Rows from block 2 of a small masked spectrogram model, named by matrix and row number. Rows with one number belong to one channel. Each number is 128 + 32 x the weight over its row's rms, rounded and kept within 0 to 255. All counts start at 0. Numbers have three digits each.
Before each channel's rows are labels from the 100 clips, of 14976, where the channel reaches its highest value: "peak on" is the class under the peak; "top examples" is what is common among them. Only what is clearly more common there than usual is listed. The data: single English command words and digits, spoken by a formant synthesiser in many voices. In brackets: how many of the 100.
# convs0: first 3x3 conv, stride 2 (model.blocks.2.convs.0.weight, 160x96x3x3, each kernel summed), inputs 0-95
# convs1: second 3x3 conv (model.blocks.2.convs.1.weight, 160x160x3x3, transposed, each kernel summed), outputs 0-79

peak on: /s/ (58)
top examples: /s/ (64); /k/ (48)
convs0.96:113079163098084112196149134159090130114110166140082158139123171150168168107139130113084122183179133095129149128157130120081137087127123155155108181161141187143113079111151148099131094060090132143048152080184159143124142180141130157063062095111140126098135117134103128074170174138122129109
convs1.96:187086109116137093179119116185116083108141092159096160135153119119160146131121180156092149136149118125120204097108050116157113113114113117099151132071100116109090124157143083117116151143083121087100120105081097097156184149127130163157140134

peak on: silence (97)
top examples: mains hum (42)
convs0.81:119085065094133138129099072154144116099107145157069112179128154134168091102089144112176119166189148095128140132115161175122132096123174115060091092104144181119159081094108115144129127084125136132087143128129069125153091116139140120114097117110082098119111123146237119077149197114080097112
convs1.81:096169129095123060134111138146047114124119057195199172111129135143117098125148113101167157123154157120102135121130117114154167122116074143198154112116118156121114103079132094094131121152179131086106127120176156151093126165118187117146131160

peak on: /t/ (34)
top examples: /t/ (45)
convs0.67:114068104128098186069117106121163104103167129146061111088134144123116116114082086066200118144081071114113168144141084148113128097137179107123084097145141163145107104116138133068120143101074153125135119131120138135173114080187122096183074115128168076185112083170141143128153089124086125110
convs1.67:106112100083115107122155063175086162135092122160164071156106157130081200110097107120129115139129062133144173084091106131159176153150151180071106073131109086115131111118177135107098146154117118093142099131083117138147109165102188162139142109

peak on: /ɝ/ (26)
top examples: voice: child-like voice (63); intonation: rising (52); intonation: rise then fall (48); /ɝ/ (37)
convs0.10:119086138099056143115105109069167054144121096154082139147093138065145110179144080148166133127099117208121140123095081158127094114145144205141077172122153130146122115117162158105094153091106117129087184165147142105130133143106131153092091130065142181130124113151219118134139132108106119105
convs1.10:122200117126119117109181101093157149197157171127151150130105158097169081036115104131124126094180133118076084137097189125132104169110125135096099109120120082144145131139126091093129205196109082145167155140079089112128119131156093127150145190

peak on: /t/ (28)
top examples: mains hum (31); clipping (27)
convs0.126:099117134135085190121152154098138234104112116094089136164143166109138114087160153106178110130125127165120135121130159101119102111102167100114133134128144109128139107067133117171049142122150130099109177094177190113164090118156134135177154140148134139087148133174153111174176058053089116082
convs1.126:142043106095092136109189154200124108140118089118153055149174187054110080136116179139173080121067164088117110135077146108099112126158086104104151109086121134087139154142104168074082087114080149124140159122100107108099120122165120118167081147

peak on: silence (99)
top examples: mains hum (81)
convs0.2:154136143136086094163139101150131131147112122075050121154118163131160106117174184117078140154136068116093172116131165098136138087081142174098118129201121128123039110118133128134076136150058160138075157100172126197102132148148125106120141075126093127206156148176131139137151129153101105117
convs1.2:078148106085092195127135104086140096159189141066135125164139120135134119142114118142099124107050124189190131163190152211036142112126083123149136098097139171157147146178133143154151144118122136215149145102104146118136148120135117122100108149

peak on: /s/ (63)
top examples: /s/ (68); voice: child-like voice (60); thin (high-pass) (31)
convs0.112:105169101176144077144166174108058067117106143127089148075100124166124116163139127077153124116093111113140197132175095087182101115179132107154112100120179131125169134165107141138128082123082149133143168102089137100145171195130135037097072125122103112162136145142126173151135123130150132070
convs1.112:128132123133120138158108121128138098117184189105101141150124117113157110133096153175110117128117103187172203102177184070093138159096136148159190133104189155114106105062175105129148135154094145088164085135152174100177139134109143135171127157

peak on: silence (98)
top examples: mains hum (98)
convs0.24:119117124127067178070111121140111069137163138138081127131151108156037104135094116130106078091117136115134067139110126107129080144120199139140133089152154169079141110099129070097158104139123149151155136087146137149124087119125135163096038144124126084156053083095140158125162061114125084116
convs1.24:194152091098104154165151145145227102153153122118152046154135112118081070092113132159121077081124075097105140107130087158092108135159166150093092114104155098199145150158151180152120126125123150126175123130177057121152114105138132124099088055